python train.py --image_size=32 --objective="flow_matching" --weight_standardization=false --widths=[64, 128, 128, 128] --scale_shift_norm=true --init="xavier_uniform" --beta1=0.9 --final_lr_fraction=0.1
Rows from block 2 of a small image flow-matching model, named by matrix and row number. Rows with one number belong to one channel. Each number is 500 + 25 x the weight over its row's rms, rounded and kept within 0 to 999. All counts start at 0. Numbers have three digits each.
After each channel's rows are labels from the 100 images, of 14848 (inputs lightly noised), where the channel reaches its highest value: "top examples" is what is common among them. Only what is clearly more common there than usual is listed. The data: rosettes with rotational symmetry.
# convs0: first 3x3 conv (model.enc.1.0.convs.0.weight, 128x128x3x3, each kernel summed), inputs 0-127
# convs1: second 3x3 conv (model.enc.1.0.convs.1.weight, 128x128x3x3, transposed, each kernel summed), outputs 0-127

convs0.121:578522470481499508445472569541485482461487472469514483472532500458564498492498540526519505510492458484492467551501510463495521491505509474492500474501496513517510501493493469457532473479480469509522496493498504505502489482513468551487483500542500510542512518462504519527509533542498502540541477519510492475486498537489495502515503453496551535493494502523507508489496510512473498509524
convs1.121:508502452496503498492443540566490478493493517497451490535498526487507506503543463486467504467522490503497525480556435483453478473518485519480483491485559459516511490484498465489543449477453491496550521506525516502507502546502491479510537488504493511499508458496491537524528495530482524484472460511487503501462520517506521521534465474509497485507525499529481473496503486506517518487480
top examples: dark

convs0.73:507536538531531536507533513500553543515522518514517493531505500511533510486515534488498503514520539529523526515518527496511521554508533513511501504528536504517541530532509516512523514520526445542510519537526528509520516511533511518490530521539509524521549527509526507509512548540515533469487516519518541509534536520484508507527490530526522502532513492526536535520527529525473507507543
convs1.73:499503452533520506522451521521490448490517480464487564497498489502479525511547478512499502506497496484493500513514467510482526493496478548520502535525518505528485508460529502481524454531487457466504534502499493516484493491493501494504500516519503480515509493495504534545550505527542507501480494461491540477476480471475521535498487462478491555499483527495488529522540587472467524525521
top examples: grey

convs0.34:469490504510470454488489501491494532505505481475481510515481499470493507481531481543476485470523495543465504516538523508500508526484503521503495460510486462497502468457485457434455477487462476483517507518515522500500464506486535488520542542500514519477516532543525526546523537496500555475490493478460466509484455536501500508520469506494483487455449504484488486472484475485462487462482
convs1.34:501509486470517501497495505520482501490475485487522490488485501473517516494477513473486512500505458405517510518494489477466493496501491502449522563493521497497496500468482484507481449487496491473496492510469476501461499506478498519528488434514456482513527493452515496452499498532534515477500484523503541493512488426491507537506523494489490546540519520518522516467532538505524551544517
top examples: dark

convs0.42:489483483469448439496498489481472499535467506509473532483540499515524459497497449528468491471498476474494491479481470512477476495443485498500490524501524512541503479467503493481510502498489552498510477501463471521511465506471500477489492493463453539461444498500503484527478488504505493496499479504489479537512517527535522509519486511497491508472443475533532473446445486478484463514469
convs1.42:499494520557521518509531504510484461564551509515501488525495480484446505517511492461484526514506510480535518506549524518489483521544515524500534527474475494467495522491523514519491430533503457472474491535499523508489517499498481510514500475494502474498515497472472495480483509515485479506451517465513536504441515522478455485492464478475478499494505524476494510507566555506482477513530
top examples: dark; nine-fold

convs0.98:518478478563541509498526482508487470507476537514516483497501517486466493495470525523478481504477488505517512490518486508498521501470540493506478473518452526521486564565521510509461516524523475495537486511482489485528488475524497519495509516438492482583534483475500520475489489508503512443418521469492495461467479529475537498474512504516522509506511514493512510495497500489471500506473
convs1.98:500512481523509506508507486495475481508499466541553503542508485500511501530497514471525518503489504498487500489505539514505470453454508483525516545467496469464489472476505483509523509530460477545536523531531514500516536531515534476497494521462515493500532498521515491527519470470505478535491476511503488579509474491568463471497466499511497486478527475525473487538482474528513540500442
top examples: dark

convs0.78:503512499511489455505534516556500521507499508545501517533514554536520519526518516522529483534519468517516504459544562475492522514527498518489508478488492489535452502486460485502533508517496465514518494493522533510499531484480551475533485497550480514511549550481547515499554548493478524504513494511520545517493538510484493534514512505514470490510510467482513535506520512523527503498472
convs1.78:510507526483476461478497568514520514475473485499482477512492505482532509505517580494553485472511480487514545462521488498509500466519499489484486495533501514543499529466510461517506502464507503497506450485514513522494502513475509447510504494516480513490517508515499514506544478552521484498497474505501487497506496488479474512566554470546476566552511471500530522529468500502514491489523
top examples: dark

convs0.74:496507474493504521492489492485503501474476452476499514543483445508494521422524517502508516487536520509503497503483500473430506523481499490443492495471492504459453492463444508499477459482476494499490507455530513495478476481496513501513547505508500500470471478473479485473431470470490482504488481461482508488513512499456489517492455505475502473500439480488454472502524484519491494494489
convs1.74:500519536521526482544460490530493500465493479512477465433500525521523484506495486505506491511455485477505495535538530511543506473519521498531463516500506523480510513533522462484523526553510518487511479507445509503481536525469505496504472502527490497518537494495500513520522519484504496499469520535520461505494481493467529435458550516521511501482568449495538477461494507478504496491514
top examples: dark

convs0.88:501502462493489487460473485460484503505480471472481535484486468482481528481498495498487541510527521527468500484458493495444515521519514467462518537485493487492461506487485528510512422498494500487517509474515510486468375481477472494501489497490489457495495504460476498500444518484499516481492496511471513471479489468483492524486491519458495503504491471507445487500514487509511474499480
convs1.88:496488502547530569520494488534516505483480506478525452549528544531526498462477471481477478513477478497525505512535512521493489458510524528502521496560520523481523519507471472484499536509504467479539520488486497503504549531493511515501512506511500512495483525490482497515548489467478480487478501455511509524547553500530465436505484457527509484507522479485468517491489463487527523475485
top examples: dark

convs0.50:516508501541538522498512519473534517535497510529524523519479503505523515535486542465531512525524502534515486477513485499504512512502520512532481493529494467494534535542504525502524533516530500492531519502479529509515527520507488493516489499478529486535541521520525514509509518530496556462516521531536483531557498485537485473522521537532538470538557515509475517534551518519500560520526
convs1.50:519460490479449473472520493491503479482524446512485517529508527489491536487534521512504505499527508486469502535502504532492540446500538500469471465543492510517496454476528547494499510503523523488490471470482529521523516481539463508510487467474521490490519484468450529476520471502536472505513473488484484454494479498501503500502540497506480491470477495485472523474451464514494428525462
top examples: grey

convs0.102:519506510542520478533525506491494521490487538506524504507512482498526508533480535489476516528516529501521522507522495512491511479484502524532483497531519456527490516555556504536509502507529494531504536499529500525526464491499526532580495542541511539529534518515534526502543509543532515505474518518489559504518504485520506487510510528514554530531529499493452515488539528506490538487491
convs1.102:481495548507464482487499486506483512489528497511479474501476494453460510474460477484501478494489477485455476454461428513491534569458470519536485496483522470503463492481481526523505513514489464499501493528480537459466518516491494442466497529479506470480502544460460517486491491462516514497485502534472462489507517465497515515517511522519453509491492508493494487531491492508466464489487
top examples: vivid

convs0.45:480442503456513484500452446501501449510478470480523500529466530523495525511527515520498480541533492541520487495520498499481558517507517499488463484503481507493458505467484491480485504477491486445475477500488470455519500481476444461453476481519514522486513497503532440494495489496496523472478486497471489488509487459511540496485473488495508504523507535555523486531498516509522524515545
convs1.45:450500509518507511493527524508498552509493525512524529495510509496513467488505522493514491483473516498506507503568479450479437523510503448487509541508497476515513530496519489512516482474485509524506534496519515479497493489526518503505504478504470499525589504513517449489473407547530479461515524543509541492491477526515500503489522470526485479503484479520506483465494519471497530493503
top examples: dark; three-fold; earthy

convs0.41:522508493531521467501511525514506490511522485565524507470531506527500529497509495539469483523492462493552536524485498509547525498522503501458476550501504525484524500525494502499496481521486467509516494508472524455536464476550479489488480502471494550546501469481562484491530496486518525544483524513510528516496503517490492523519554484539563488481529520506535547494505514519520494518487
convs1.41:498493497496509480428517517499447473426507502548484520501471483470504542509496522508497559468482477456515530499492497491506431500477472518515485514510458483491538505517501483502504490503468472491506517440491472483504492481482501512522475502536515488431512482481471483501502478527537491475467502511476504474502467524497520508511445486487545496512534484495529507511464496519486487510540
top examples: dark

convs0.90:505486538522515526510492460526508538506493529516488470488505485524508486505470499476473494488499510520522500514508510530514526511536513502532482494514528463510507503526533491502511523496525452527524526525562527506516507535500537523517513528579512520525543582507537508540511530551528552542488503515519511490511505519517497507533484552538544518539524520510512517511496501510502499521521
convs1.90:483523491500509459496522520525448493525521509463482499483547483476497505518495471495470508503503482492504490497484471492472548501454495515499515533528532466523507525478499495511505482500479466475496514531459515507426456477462512528521506512508517493533529521491513528489512544514532525480498495496445527512486506457488550557513471509492506464470479484511473454513506537458455481509459
top examples: grey

convs0.54:509490506507498480456543511512513522516518450492482480492528501507514522480487475557496548519451439497532530502505489468490539519506502485451537510485497457502477505492491501524496462475506475470525508462497502518518504470486478483520493487533490513508505485495494494472538463507503499508500529495529530556502545560456528524538467500536506511500497518520458481525495526502476545524554
convs1.54:499497490465475488458513514467488487453489456544479479467493507501512510469492504525481497511488488519482496504459486509467502494482496509472439522490512468517485480503518472542497466490524493465503504529460486514496504482484435469530491503503458503511518518478504491455523462561535506459466516487520548462504519544504545508550488485527509507488488518505463476525536550513473495519521
top examples: grey

convs0.49:489484489481468494504482508507468449548497507464472529489493498516490503525521490537524537494519544485461502477518491502486477494459493488513526538496515504463491508500478504490465506484523552513449495508487490512497496537503496497462480467488543474522507496526521521492462489486486498472507509507500415508495495572523528454520568480507503543494503472509536460515472475471514513531516
convs1.49:522503483491504530460501486499483466519499565510505486510473503488471542503501491464510490486501515509524498419490481508528474523500487544494525484458464496493478515510536464454485529529488477486510513517519547495562494467484499479495451476514546494514534468472515518503534481475477510529468513479529526475474548451514497527501450499507513513471522465497493532485500502474495490539496
top examples: vivid; three-fold

convs0.71:459511514523500501495536496478505525507510488521534514539396536478522514499525520488502484524511488514512477537504528494527511523520523502496508490501457486501490492506489496487497482510488486478503497498493502499488490483498442407509496483512436497472510483439518484486509481471501500487485403498510511496514509501499532540522513491527495499497498486473498511511493526527528506437519
convs1.71:486492515479520507486469473561498476451435454486472505465395484497520451463483498522467509534530509511513489471521506495479509541520495548484507461500490525469532504466487545503496513475500514493487506504494495511524505490510499505515545530501506497539469478494497497505514516515525507476486485500505504477462487516490456496480497522445520497495489521479484534465520484458475483510480
top examples: grey

convs0.61:466510492483494513525483492532477459558482515474474514494502503494488510514493496537491525489496591470466506499511482502475470442462503480537471544512527501451510491510513485503503508495540519493458496496498492495498485531516479478467497500507518484505507521517503519479453508526485487505489510534477422524506511560535522493537521500517537545526499480506524450521494486466478524501523
convs1.61:526498503459499485487497503465563514472534532495504500513465449481491477527504482491499523511484499493493511494501507501497503476511501530523539496468504540520486480516483457442486484476436535501531501534492502498512520529473550516510476509513495502513511518532477465517482480483465464518461485501553516476503458455474513492504545525507420519524537479499493534488478516471518471494480
top examples: vivid

convs0.19:481482503452469496458510499447458509480472493474509536536483513526502502483512523527524539507563493499479506514509475460511502529494470489495537476500490455507476442469493487498477484468472497482474522482454470518475508499468498496485517503480503512471479491488519501479499486505488468495448493468511524462476512501478492521489414471494469492490508522451508535484529480537462517467515
convs1.19:501482465484533545489515498552553486484532492525516502459520467509465478486477503546438475501488506529510499494494525493482519496486486492474474461445478527502494529499466502500510495459462479494508472502486534462497483506574487506514458497487495474560539534493511521483455522495479488520498518513507468498521502525553481506505547525513490518521461477501497495491477512465503508502461
top examples: grey

convs0.89:506453523511528526490488443505532523442502505534532512489454522458513505493477515475507492480506484516560457560485517497532497521554496511495506509510512514519497494514501479492500504473501488521522501521578512500551523475525523511457521542508481566502513528497485491537507518537508482546499502483510483475485518484475484496505506469492482532498503503501506496501461507518545465459512
convs1.89:511524529491459499492516536517492481525466537440522491459522501469476532494485534499522492517491492512488509437501491484514461552514493495502496497451491475497531469500511531568520537526483513524476498481459505478480537541536463521513519548489549505514470503494540501519480496475468550516510514503513508521484526504514532500504493507502491453443487531507508523498497523516478508522465
top examples: grey

convs0.127:480528505502524482488530511482524539524525487537526488484508481472525496501463527465493474523497516503461470517495502517497517524480501496502511455503483541492489497498466470443493491480539450510509490529475507514469498499476505558456537504515534462522506522500511453527489514537520529497499493485524442498496511533473504456517510469506528522514502448483512454511444512496431485519515
convs1.127:522494490511474529513469500540465460489497514459462481500497495492462495494497470509487499486520490489519490499478537493497487496530469511516531528464511476520526509481523501536495481486456500486465509462534503486503486505540511429545499493490471500500533449511507519448502509494516470494502516481491550517505520492492505498481475463460465580454486541492523556488556507504501470506521
top examples: grey

convs0.109:491497501530501475511524505491486497487476502513504487476510492498472483497462486487488497508501479496535481418460513473479477483485460481480462514508488445491509490534536499476519494496507469489488479507518489491528510485479459502460467472479441535482533537455469507476451487443506489505488487498495511537504478414511492489567489517505507466518508544493453510515503476488498510482508
convs1.109:475511476475485505490476498482485518487462497553442469551493514504460539466465455495478459479523504526514499496466514510454517556467503496496507459510499494490479491507492523476523494474509509508517474525506541512522533549511528532468500514457470511493519488528502519540494475450484533508459478516512495531501479496473484507512512485477479477515491483469484456496481480439486476458493
top examples: vivid; three-fold

convs0.83:503502510527520519487500494527472504471501520463527522516496497482496511507546510518499507537534501517512497534484490489511517450450537477503529501561514527508530517559496476520489524511497429474518533544501508482525510520521459489490534535500488532529497473497468493489459491517503511448507515510536506443499479474508539492522525516522525517518507465494534527527452515503446503508535
convs1.83:497512536527495508495485502472472506489472508508471481429498558488485462498493509457518500478495463474503489482469495512534492531520484474501516509448505496500510465460488473519478508515541538506501460463548564475480448486495494509526514467490485489484530515516478496506489511462506492514531504473459476527517499499466450492478470505484497460538507510507541479478513473546523453485487
top examples: dark; earthy; three-fold

convs0.12:494493514460503516474490497469530485493473480507496522476511519486491464505528492546533492467448462488517522521473489480478473494504500486487494512465503560557519542513481501503546525478510525453544475463485473506520504489482477483496482477508489542457476479501479488504532440518516473536508495497500505489515510501513509506449492478525452523471474460491508450494477517495512512456441
convs1.12:503495471505483489502495514534459498518473486507508512512484524522522506539513514486472483532526505503525499470505503502509487497521526510501450538501484465484489493480535468557537490537510468553472489500469482512468508512513489503517464462555475458535526470475433493463454527462446510482494549519526544490488469511530487476512495491510523522513532484500489509462532474504502511531527
top examples: grey

convs0.112:542521514501517513479485529534522508426490499499532504494542513476552520496484537533526506529508495497506511544497508498494519478486504474488504469486488475481487466494455438472487487461517473514499491506475502501504483458513496552466513507555512502524515510476505514510517514553525510510527513478480456473457492536481473465488495466501542560505506488514498484508445480486484509540525
convs1.112:536539479504469500477521483447467490500512457509532492502512471476500511501468475490476472534461464501502469515529488526531518544491527558498504500492461494521521465529511516548514534473501521561506513476530502495527517510492485478540522504516516500501488477524551471491468458490509480476468458492543466519513484505500480467487487539468455481473507488488483456489458497491498493471500
top examples: vivid

convs0.63:491498484495509490531476470534504504532512533482506523549491512529509474513505510513537502501520559506462491513525511504482501492503504494555452521553525506466522524524494505501469509497540533515510490549439491504516504535483494493492510518490521495514523510523530517510464533514500494475540542570544449513494501524551500485520524535506475508535541487519501497510508463486501539516545
convs1.63:488499513492507528460495536465518486468498479535518499508482449485478583484479516485493537520521490469522524477484515472526483501479480493504491446457479550532482505519514521447528488463521517496489500470536524518552518500488504482494512477460507503487528492529516480495506460510498501510481464515488513523562480488497502532544538499498491510462494467483493542485465537517480456488492
top examples: vivid

convs0.85:502470510519510525527512460505526467507496515554526500530469534530502524550485517474536544532567486527526496479541538512483522477527488485505483505530515491498480529515496512528470509502543482543493509514489520465503518496483495503513490509479497495531549513496522522475512511507514526501508514518537488505528507474539540479499510530540496509540554511523515509549509521506525551543552
convs1.85:503531506513486503500518495517517542476445521494443487445546506487512467496494510483504479493474534523512492513521472472504494487510499499536498528498499472448481484477482493511506531478461533474521513504497535483466527487503537511502521515496515497481463535536496476534471468513501478477468503486493480539454487520469488498459449475456515454458489498509510430514483477525510491466456
top examples: dark; three-fold

convs0.7:483508495480470487532500494478453496524498474490519456503488514510496468504509497531514513486441484482493485507545503475497495482455449533462421484498501460482472519500500509503502521488476511453491464479504509508475484480459511502491550459506485498498468519478496485487525505506492509503515480503502537511478434502513496462468485486492478506460429542493476464507505497429481503487478
convs1.7:491498483497517533491507520498548522477466541520482425483492521519517479507488482491517496484519490482501496512474516537509499489526508469563452501546516477532533492504499439516494518493492520518524498493516461499485519491534492494510480515506493502476546474502500507526514499490507518522488507460539475498518497500480478472515464440531523493519588451501453482499469459521502539508497
top examples: dark

convs0.76:463521483494468486485467478493493470457496499496491491519493505498495395514514506461508484501467532517501507492477444447471451525510490531478484476449455494493484459510511475521425496522488483512505494474472500489503514528481511502522488496516485476470484512477509531511545499521524483487466485459498528488484490490486520523500478514489506442504482570495487506496473503490496488479487
convs1.76:491539496536530519511444479494479498458516476480488481513513490491503530482490470506437491544471467491514500503499529510501526462496510502486486497524538488474506560559482494511512523491521489471517486538469532506499524511499519487518503516500496499500547527499488502448507495486488468508424498514505469494565500495533474480486541525523507503452526419493496485516506495495525523502497
top examples: dark; cool

convs0.116:514504511534487516504519524516528535459506525499499482491511494453506521502485511425477452524499500507519474532527471506518527520520547518522512494549466501516538528542539524511532500539504486516517522527501550505516512529480511531539519500488519511477483473520470492501488499488504470466506527511512510514491494514499468560541522536531510434518535542491499524525515508507547528504528
convs1.116:514524516464484475485466492517508493503486477498496509516467488517503482512459482525509479519484482496500481480466537496490498510502487474472493474493475510501481498493479503543460540467509524518520474494516486521503504512498545411506515548482473533506512522529503494469494531508529494475481481485508463518485513486483504425505492462455455572491497486487533463507451450477478455483500
top examples: grey

convs0.107:486500500510502476483478513495479500530462531532497529451498525496495464554498491450476494489473509460485499492471504505503492523467515499499539487506505484504567474482539506475477506496501478494487464494492447493494481490488454492469409472509501505492513505498535503516523502511502508502493499514455448509481455496553452478482498486492526501480529539491497508484434506462481529490464
convs1.107:500508537539504574546509479508526504491491469503452419471497487507492484510468519525510484520490504495497488526521503510501520498522505488536442543498505503464454517562500488526500504552517494523534505505480510511475511511493489502517471543511491498519520459493486492498505514492496526530476517474560475507483462495452492451476531509503510479491511450503488441483508508506484475503511
top examples: dark

convs0.8:513479466532506515517506500528462507491505535498497463491507544510480492542507526524516501491514469500513503500526525515522492479460521473512480520524471502514482516515541513515482488523455458496503508516499488515520444502529489524461505530432481486562507472476490519509479504481491502457434527540466454459453523485510565514436523492499485509502510523506514508509485515515480509481482
convs1.8:494482469483522475490522478437532494504525475506526521519505471455499486486469525511474481483499496514486499464528494496474483476533512509497521532461508525470447451455496481507509508461538505510501487515543515514445508449505505499524449465546519514485505544504505508498514507522485491517490504518500516493497488502504462451504504519504518504543522462488528496492480523510540538496586
top examples: dark

convs0.81:506479473495503501495492491511513495514494489495471540501487493485491500499514478494485495499505481481482481457462457466450467491480476483450501482494460511504512484487476496500504458485470518492491472470506466470479461490474492472497416462490493470428468455508487447473468439456461449468478484490474491508501491483479480504489467495463488477500493493464494493481515497486458472480502
convs1.81:487523457486485500492496477475486523423461483500517480531507515520514526515467501482531503514516475504480490522483514481466480458503472528510478509540515486495493489517535509500477466515507477549474532447478478491542483476494486496490451488524494472545542489478521518532481511491500532503523519527542509519509524535499506533551540521523501482513562502508451521475449481519492499526482
top examples: dark

convs0.87:517488498488484482522488506472489504500496476514504570459490495468491476488425463502493501463473488508513509533495454531480528471500500494465480479470436484450494442509470458472432503488487493495501523490513517479490513464475504501495506493463477501451489491459480512461512482455519508475524517535507516480496473506497511497519500515447493473465503550497468508494511505512516473487519
convs1.87:504537458496493498471519518479510535497491526522499454504537472490508504500489468431520515504516481493505494494469501488493520474496487490521488514531573482504514499513485472516476526462527501492535495480529483509504517476509483511511520508475500496517527490513514506525512503468491507544498491451511487539469503500471511491510434443534508478521567476503497453511433471498484544533452
top examples: dark

convs0.67:474486494426514448468488461519460498484498448457514537529502479486484523510550507521495513510489494506500508507490473457511420517497455499492525494511463489509498542523491536506554515533486501467515512521502452480501500514517530502501473508481491489521542502466503518446518500499503510472469506457494532486499504473501481542473512559486496489506496480484480527487514511479496484468518
convs1.67:491501463499503490461480505447498520511484532517486452518511500498524502499479484482481484486540471490497508521472513491506508490495489513509483494515520479520512505497477450516464527460537510494532506477579490513492516460527488491512510514472494506496556474503525504512487487493513537522511496435515459495500507516497507490543445450541502491540562483482489475486432462523501516519460
top examples: dark

convs0.1:492500491491510492487467493504511507480463496469504486488503464488499490497492495510498456494487493517576505488468490491479479490491496453503447540536492483486528540573539516490502513544523544510504488481494478465556491502493466514434502505488441567490531523464470507515493511492542505511506501499511519570507510507527495496537499533525511489502515536510481511538515501503492514500525
convs1.1:503470511485495476480470469528507466500475479436462502482510479474534491488501500502488415503518503523588503468506480489509470506512485490490499522502486477469518474494503485445475495495515490506502461478513526494558479489512506505490531526475464558498510485478476507513475522482557540514518479511482528547503462473504477504517489520476505470482488522507494484546514477490497505459480
top examples: dark